python train.py --crop_scale_min=0.8 --arch="resnet" --activation="elu" --drop_path=0.1 --avg_pool_shortcut=false --widths=[48, 64, 96, 160] --init="lecun_normal" --residual_init="scaled_by_depth" --optimizer="adamw" --beta1=0.9 --batch_size=128 --final_lr_fraction=0.1
Rows from block 4 of a small multi-label image tagger, named by matrix and row number. Rows with one number belong to one channel. Each number is 500 + 50 x the weight over its row's rms, rounded and kept within 0 to 999. All counts start at 0. Numbers have three digits each.
After each channel's rows are labels from the 100 images, of 14976, where the channel reaches its highest value: "top examples" is what is common among them. Only what is clearly more common there than usual is listed. The data: pictures of board games with random positions, seen at a slant.
# convs0: first 3x3 conv, stride 2 (model.blocks.4.convs.0.weight, 96x64x3x3, each kernel summed), inputs 0-63
# convs1: second 3x3 conv (model.blocks.4.convs.1.weight, 96x96x3x3, transposed, each kernel summed), outputs 0-95

convs0.36:509475488488508423519527473519508504380507475507430501551575468523571490475545523452504431529467568515512476500432542500528587473617501463641545555508516529504489439498506441623472552590531580
convs1.36:529492583605503503498556527519558500508447535501433423600531486452565564507492457498531503608469504460569498546529507377552571554453626535553506534559475471540496529520539572435508394481438552566554466551556547519524520531545523511573528487490471543605526552497559470530517522551553574565
top examples: first side has more; nearly full; discs in an upright rack

convs0.73:535475415544509466508512563468513518468566419648502497469463481514463509488597537460477534488514489495472460413424427480461544513503481522562482500486487521447446403516494522630498541640517434
convs1.73:517584553409504438548513518458474475379507510509467496431481389537544610534511495488470370460559411544543490508538479535512478469492424491502439477459479523420489511456536483538400557482509506449416481517436447489498453539466503570411529489510555482521539431522564426547558533469544598590
top examples: first side has more; nearly full

convs0.64:495553486474507505431463509506485462420490419479481532444552470486457492401481483496479345483506405454478418463484502487533478455642468455446480509503425475482412474418489424576534465446497481
convs1.64:528479514503478510471522473532445500641505582474490494489472607475521502472560468432523591569565538433475471554577561478359524562543506537471485458535433534606467432524508435487548504367518394509479589464512522490525475546449446419572497526457540488497485540457500547511495506592466513477
top examples: nearly full; stones on a line grid

convs0.22:580427453490488535435543601432445437508524489546480476528489444521429506500548495463545531482452584420474586367454469478441508477504482521518507469467426492439494518532491493533540471623470383
convs1.22:502488459421643474573508550460489502443540503473498420482526362438504538531481492556451540402570380550533513522513474508462481534462458414515561490540535527406545466443488491520450555583507534492496559502486361485489517414526512541410494504465520525432530527449561458511461544432477552524
top examples: nearly full; first side has more; stones on a line grid

convs0.57:435564495422448474426503537528494433513448458424536471461582483528472525453496484481444361471444493421433417497542512421466495440596530469470539495533427501463416528492478489610535465487460529
convs1.57:542495480529491432487457487538500506549465522465487463493485629391463504484509493455421559534551496365417493545480421399531508464430541520538525488514510409650550524494485562455548496502567468525565430514578466409535502496616541400537474538519474451468448437477511508504517490523515485444
top examples: first side has more

convs0.58:638434469522484507538450500557502467471523421482419516599507536571502415572520545512555566558494412589529556481488487558462591478553502541552459529533526504513562484537525504447469437601486491
convs1.58:491478537487534458531541619512459505476542490519455484511539455484549509536433477491570464558481430531478516507515626472440566543556529511600400500542499528459363502506500472496471476554476491493479508491429552559531529544377492595554527471388474527643542590501514477508476481597497544523
top examples: nearly full; draughts

convs0.27:460553512556511476465518462427475472437577505529486473553499409566441485513531486555417448429464508468507493553561493556459470484498382368424462450507482494495536540525599637469469488492535514
convs1.27:513429495498537444465488564487480528468428489610529470490512539513481428513482504614484520522508528528387543484357560503463492517484507465511482507475512463503482519504523495527552560491559498478497420477516453354767536462469519499485476515531556499484506477533490553526526531503450516463
top examples: stones on a line grid

convs0.87:564507478522428489534470490523496494477526502588438564529344522567501536511561554477468513509489527518562568565509489518551370519485538534475489567548475470441568534517571537428463511529507358
convs1.87:473538380479545442526418541459533526434492523577474425481544411460430578509602508575457572470511426570531495521478587522525422525394520476636570518497538521550526532487525480515547545573563519433504474514509446491473528453544551471448500535579601500503538466569439475504513514494507427472
top examples: draughts

convs0.56:553443487495496495507527586522545478505578486555507458548475468631494527476567554462469590503438487508571504503544453530436551519512580509544509483489498569479557444571487617563466497638567542
convs1.56:496520536547523454520500574497441521404543490582468384518579459490549581531487401496426496513521451520557480511411510420568507500433526463590467486438465449432424462427529523437518470466536551440409452525483429430629551494533500503508501471454525475514557474561541435535549459491574548545
top examples: draughts

convs0.24:505548406528456546445517546482390437565464482575491439471476453521484520431500489434488523550441523495498520470565464363486503487492469457513506498590440429478491512505501514518515497666428424
convs1.24:546500432452499579543526568492528484474546453451553435467533498508494461501486546592452582409509474595551518483576473548510421530546442467519660528553484520563646515468496500550517530623532527468552510528453443538501504434571523519458419580589515479445504511517505462455480564485508503487
top examples: second side has more; discs on a green board

convs0.30:505490496500487480452406440448471509468571534471464460499460503455509521454548481489528478488455600488465524417484521547512434322477502543500495507448408466491307512452480513531538523508473469
convs1.30:497497542531534454534502461528519396513526569548538599586408511563508457466464502490509451505449489579467528520488334565523491471503490575431396507568549494475384576596540537506438535530608542478415510511447514507499441487413480533431502470539516540481448481472530428522505511472542504452
top examples: digit grid

convs0.95:510464552503516491493464451474461547430598551510467513602481371499409524518545529432484412505459550414517474479499503548496398438513560472400380512507509499487487455529551560485465446521553467
convs1.95:484379489485596462485478515462580528467479567592536479489506466475469464522606450523506503517470514546547572526578498545534475540460499504509499531535578518447520534513517444490510542444572595479485570487463476344576527517432584525490523498474553558450519546493493559613584604500399507475
top examples: draughts

convs0.25:423555490470474512488480496513430467488478478409463556444502462468493467432392404484513415491566497426450518491439536496542474481578439525433481560493427475538401504411525463517472475376454447
convs1.25:547445494450470409404492395480482487569466506434534499422461586479508492426458548390529552581521565487420561466490576519537508453516493539493506457485494365616565477544480485461550466465483432502550426440559545547383468495524477501485461487565481488457464470475460557469443556513444509478
top examples: noughts and crosses

convs0.13:553492495545486548442435556451377493489563534595517459578513424499463506494526489465487498478489542466535477489545500456506483415523543486481381523472454445507305464538511579508542490546514486
convs1.13:481437517496591475522492531438586483447486564588575496496448437513471439485587499515504468506447484546559544540547534549557493497448485512521477567516561552502487571541548476498519547486592606487478530502455480355567485511470599506509546494489605547457443538521517515584601598526409521442
top examples: digit grid

convs0.60:567511479541496483464387439450493502443531461524496491467511482505480460449487502424485496495548533475427488428498484474520491369501531538517447482423416523484285496426502473553452476486453489
convs1.60:585488568474484437487527461474584445491437548467503579539383502522541523562628508466525387548526505498551513532663472523567521458538512505428416550524503580518470572525558490535401538492570498497431484508473551519421407550460501561500537486498542509507477524476538425491536531527501560515
top examples: stones on a line grid

convs0.17:507542419452506572411521563452455435519474497576449520512467447498436470454457416401455470512416478464586482476496403453436533453464504392529457412477463466483474469495427498500520527595481489
convs1.17:471514446511512661538540482499514516511589486459485460559563492473518518540562524608517570439590443509498513540577545537467484501500476398463596476504421633479511480460552501515458499496526487478515589590522441484561528430548478477488454557559488472416537535628549558502552480501486520458
top examples: stones on a line grid

convs0.20:453501442513497401495540503431473509470529405497526466438476464550474521470587527461457528399443473453555420561550516374473508495535512336511548502480501553489483512491481581588479521524474537
convs1.20:489511523494448471519490438505552538482502443536468463533497659474510539568521486554484492553560481406465440510488400441604495479492510498400511492493465535577575543451512552493448538444570524495464511514549520387682510524613520487494492518577435472472511459559504540546576485486523526513
top examples: first side has more; noughts and crosses

convs0.72:576425443507505492511538547513557485505539494493536584541343548536524514493535569534533544456440582476551602580572517574444437495464559460530532480536469514475528521528480602433475495581517485
convs1.72:491507449554532555503523509527499493444580533608448450458538433563521541485527490457418491512462433508560508499512494485591404527457541488563544518554500467538483496494602556423551494432641474466583504514461467498652486511584506436445521495523576505500506425600485441507519494483581437474
top examples: digit grid

convs0.33:521517518480490416524449433499475528424512517492433534513488469523423528512503509459497490511503501562455491490453499530527321481502528483343459522487532504483570484452540474509413483466525331
convs1.33:604493402460546484458429542456524558454425625569476466538547455495426526523622539522530578447487501521487524513548544560506477584477561458583528481521545515519536498473552542542490573503573532496585489434563454471461552458546506544504478541468573510494553528521358577502512516525515407490
top examples: stones on a line grid

convs0.91:556464490517516578528567594602540513477405444456545584560524509534483478455352475553574535425488530428482549604505513476479568535450502489538565490511482513468520531545478543484474428550475537
convs1.91:541514475510520548443488437508548460572441537494440484509505481449484588454509547378538516525439491447565494519489604415530445544439529418537575502531472480549546496579592560478497445363420470546617516478532482484477438484625479399532507538523504520518470510523473509477471484566565478445
top examples: noughts and crosses

convs0.76:493567489460412460460463502475527514458441472511470463430508591499532526537535526519377427397502438541586400501510473451484489409560440411476512534475452515469409525508463528560498521440424463
convs1.76:379561495557390540518462551529479479492452441500515492535433514521466552488588500615513443553451498541455478591498579512578569476528487601462419478571422631602487533529546599526519489564499509502479526505543547395498466540559488514499507481459551459463444503558517517499535469486452488539
top examples: stones on a line grid

convs0.28:591451473480534514550432516556559470554516458513442509571567517594538556583546582512487597470508545492537566486552443556421590483514533571571477458499505493441484466580529528496430460573476555
convs1.28:507499545543585371507499566500459448468500553585503524519507361499535529504526487474472429490454509486510522552419559479514520485441561500587383522487520490424318532501502558436515473543488488463430422527432515546524488525475502531561542505463543485597506475541530385506518496486567548512
top examples: nearly full; first side has more; discs on a green board

convs0.44:587524451521511468420543521452499458487433393526511517588554553615457452513495530468559589484478587539560479527481529487525606489487533498544483544474483531516548503570379587469506467568489539
convs1.44:409408514478488488503534501581530542514482457471568399536522515454492496492406469502554573493467509517567523566495546475547425589356483486539555544547478536479548525488502428481595555381471568575472579523462436428532518474430565513515499511432472576514497504468527566536452539559418531494
top examples: discs in an upright rack

convs0.66:545435526496505412480533479496493537445561453504508516462521489417470513431576465475502470423569511423495551428408475514465491389553431503421522477533450487531357414449461479543458494457465441
convs1.66:486524543507450530468486463499455447494484564559556589531402461566518534434516540401538388561489530502481500546455432500537528554557455571514430494481496532584473533583559515513474551503559456496377540483444570536523423574492449432493545512580616517489415473502499461517535474420581507554
top examples: draughts

convs0.83:516445462446493545522536502497495522515411391411489500518534540566544517558441526505498547457470578552528548568544555435479578562461539546561560502519523536499560521580435612482463410550428551
convs1.83:411409526522456439468495461514616479485404449483515477490504556447451441489497535435488451509413490399525480536491518421599454481368486463548539579495487470616584624581518526513525497518452551573587438480524490427480494512559505444533511529502476497544447541489481483497493511561494486437
top examples: noughts and crosses

convs0.92:610530495582511551513480492514499488487402374466432514534504597586546484524508551542529560500473602531496560593547503495471544487441549564541497501476531449526547593519496556473514524584421507
convs1.92:544437494478474383506505529543453487509492486457503492463495523439507469429347559474573539475476540553440525524549501466583481469363506513617481456586543425528481586565482481472531558535492517527523396520468462526444505433499537540597538486559491567589495493591486482475444503522542456436
top examples: noughts and crosses

convs0.21:505507533484514487480495493526534475542494440444437533454552484493442503458540481495525462446529456460470516428397448475403475413583415536465518449554436503466421450450489416671483543548487450
convs1.21:548557536524469474511466466546475474543525537480548579574467561525550532444504556409533452560524532507509515494554461541594596518613508668561483520531478456617475489577458589566466518560503454436434489525397547537430457543529467503541494526518520489488505480516512462461471507432610524513
top examples: nearly full

convs0.84:578512542521497480435450525461554470396486487589482466590468475573466482475549543488469618488407591570554464530472499492512479489479595410466414540455418474549555505494484523478437502541547475
convs1.84:414444513521514395489542470549485547529494523505519418590541553475518522537491546504595600487529464442466450591455547413445481543425527417499520570561448523437495509506520492495549577397526538535506571513537456486541548485450480568563488488433479563568544557561518534543531375602483507505
top examples: stones on a line grid

convs0.32:529464436422520462469506557509565468534521454527566569430469547460541523446577556486505379494508438453508529480591505502503429458619490469563534495578508503391422464493540454570542508560466521
convs1.32:489553494472528492518504531481487434597593530598406566435495438469543573419588579403506468511552398473485549512524518507371494446537419491574504449472549495586456499512499505464429546512558466502439512522482512475501404532501515403513497556498592477470511416512515449518528508425566528512
top examples: nearly full; draughts

convs0.67:630588472532466542519464502489549376460425406513435589555474542532452468445467474522504546490468456539519555529409419526517517445500544474510449496508451505528619516505444477497512547585500463
convs1.67:509477498516475476529554503541485555574576471457536545514537479522549511503454579534550668467470439497444483508504635564450488608457523496608494460477482577440397527473527450554573497456469483515491568507477459560494586453415486525499453487494473478577522505540498606463454513606526477478
top examples: stones on a line grid; second side has more; nearly full

convs0.10:568496422513536415539465510481553465460495401520513561485431572578496481493496567510531659472521587592534577555406465503575559459549498458556470560519499501528465475540478486533495502560505512
convs1.10:477463532543489494478510539534513459500485455469425427543510508461532578552474483504574462582486458505526511519508595432516553542514565513469430565561418517483456516525524501424515428483399517574485499474516584579525503571437496536531558431457426532660530575553516427482476467618461528591
top examples: draughts

convs0.19:577471579521545513519518506504580516465486493532509457604515560601536540547533607532532614531459571530568504537520478538538525508494544503586521488502476537552601495591478573470516504591502587
convs1.19:423454528505557466515499514583496512513501510591468490481541429466507523493458523511575524456349506498515514575433499457506434570426503496447466505563557461356456527533521514422573527403451579561450522505494491430532522494433494473516519491423502574657518546531521503570517458546541532530
top examples: draughts

convs0.93:459640470495461515503497529415438466526472483543429497434513476534541459457397432444442531510498547521436483488504500378555447441496512581493493517469362447509451490416500514524527574507482457
convs1.93:512444518475418426508521491560525502526504482394555457513507640470483410521491514545516625470527489572414549568613518544504421516524462489440563491565424522504539578510463451526500467590453502497471501487492497519378554452508484519468383541512457493508511608489531479484476552540419518467
top examples: second side has more

convs0.74:444520504494526502510458488532446444460518376445447512509530406539442517382441510487560466500532411446464443464425517516512489484628476461445458534543484498471471410418512418579459462511537479
convs1.74:588504541444580484454472508521454488568470581532387523523497544502512566553540452433520484597546537496441510491542578512502559551583551527463405441535490446543422504547548555503509493330484458467491491477463586549538490545490433539537537515425482511566516581438500540505457493604528550491
top examples: nearly full; draughts

convs0.78:459525461581513523433521554466383473480509562556491478589477420435401472369532430429478472481501512449523531478466520518472476439465503413403464520546425422480440489480548471458498511491533461
convs1.78:540570455479530580437479498471432499562559620533521431546535431475454470501528485533536591461565451502458496513384473465470450522552545417502599508504418491505558423488566481514522511443579456494548534478594482505515488457605463422441493556510564533368511516465469490529534437444473487451
top examples: digit grid

convs0.47:423475501435463377540486431488484515433543419408545503427516464546486530482536588490505534464485526535466407540517578465519453502628589487483566522474512566420491499529542514600506499466515538
convs1.47:509465523461557439534455443522537512457461478496400513474474623428498516531542460425431430585484529333513435465568387484632507457451520531469433499512561439510506516466436539475449462381499503517481463470458549443520469555541546563507543482473401484532489444478466511534495506509537495491
top examples: draughts

convs0.90:497523482457469481428451507484457492459516525486498510431478521481465469448479429484487481509542522492487475478496494465532511335501506490516471488455433476506219480457517483506500469469476488
convs1.90:483489543530493513480546518491526345543456551499505526561334474522535508467544497471524422594428501538515522512521556538518569509518544549472378528544492550522425518579560551505493505524565491533459495498480629545466345515469484493517552473487568513528385510492526446505518507571496529517
top examples: first side has more; stones on a line grid; nearly full

convs0.94:450595411492509509495503508484415498462464450503457413436537504470490522527531490500431456444469422525485463490523522447475516488550346330469538505523508483419487501489575498602484528520460472
convs1.94:603605485514546497483465550448499478511437434585502474510462591586461550505569486617466546523487569527441489508502562501559591475569498534464506556531446569619569448497501599598493465506480529446489549455554561455601459522572444540548481504509493411457476532531483500491512484520447519553
top examples: nearly full; second side has more

convs0.71:438590548505499517460514520455519463454527516521473453464518468515432508530538490479383454440455440419502456445433473517463497433536432317437513464525485518470455495456602456558510580475527488
convs1.71:495529470478567576523477519493365531574503487566432515545494539508497512489518477644502560499534518430415501505416496511495604515537525532440478498516443560446466371434430574533487467472494442498489591490524507440605508504543444468498477470440433471412498529538498603560552428465476497521
top examples: nearly full

convs0.62:563553570433511565412569527517511451456499432517528544511506524596439524486474448467493494482430548530502434566505542479497475551539518428496531502483427510533677585509515551547514496608535478
convs1.62:557489516491509469542517465539534581557477463502510620498549484533532490546522640490570586461411474473490510496507572525575441598449462482546545495493495573512544536549557548553536527448478531551597515506431467516542558510562487521535429627562465537573540557557505599540529479564578509481
top examples: second side has more; stones on a line grid; discs in an upright rack

convs0.3:501524424472461411440437472507564492480513530496510533472530562469470489473532466468506489464581536494502457401453460571547493397535459495477411488491417473463299484466511460489445450455466467
convs1.3:407552509585451527522523468484394428545466525560466551549363492520539539498475533476581424508449464493427521513384593497452502532492499531515417479550480542492420481523489578488559517465586559461443485531509568473454374536469426529475548544434552552527442463488521438489498439523438498515
top examples: stones on a line grid

convs0.39:441563448533495492471494485488418474490509459492413462469534378441480510415481464489494391501511415438441500475493503451497460465573440472427500541555448442523434459390547438552432460448461444
convs1.39:633455496457499491419496517533502453523499554470500556498484619503497456426482527509503511560585475430419446472457435514340564410547541490421513537481458438583533528545447442545471553582501440583497458423530504533539464496433471466485520522543563443462462502459447485461473549480420527484
top examples: nearly full; discs in an upright rack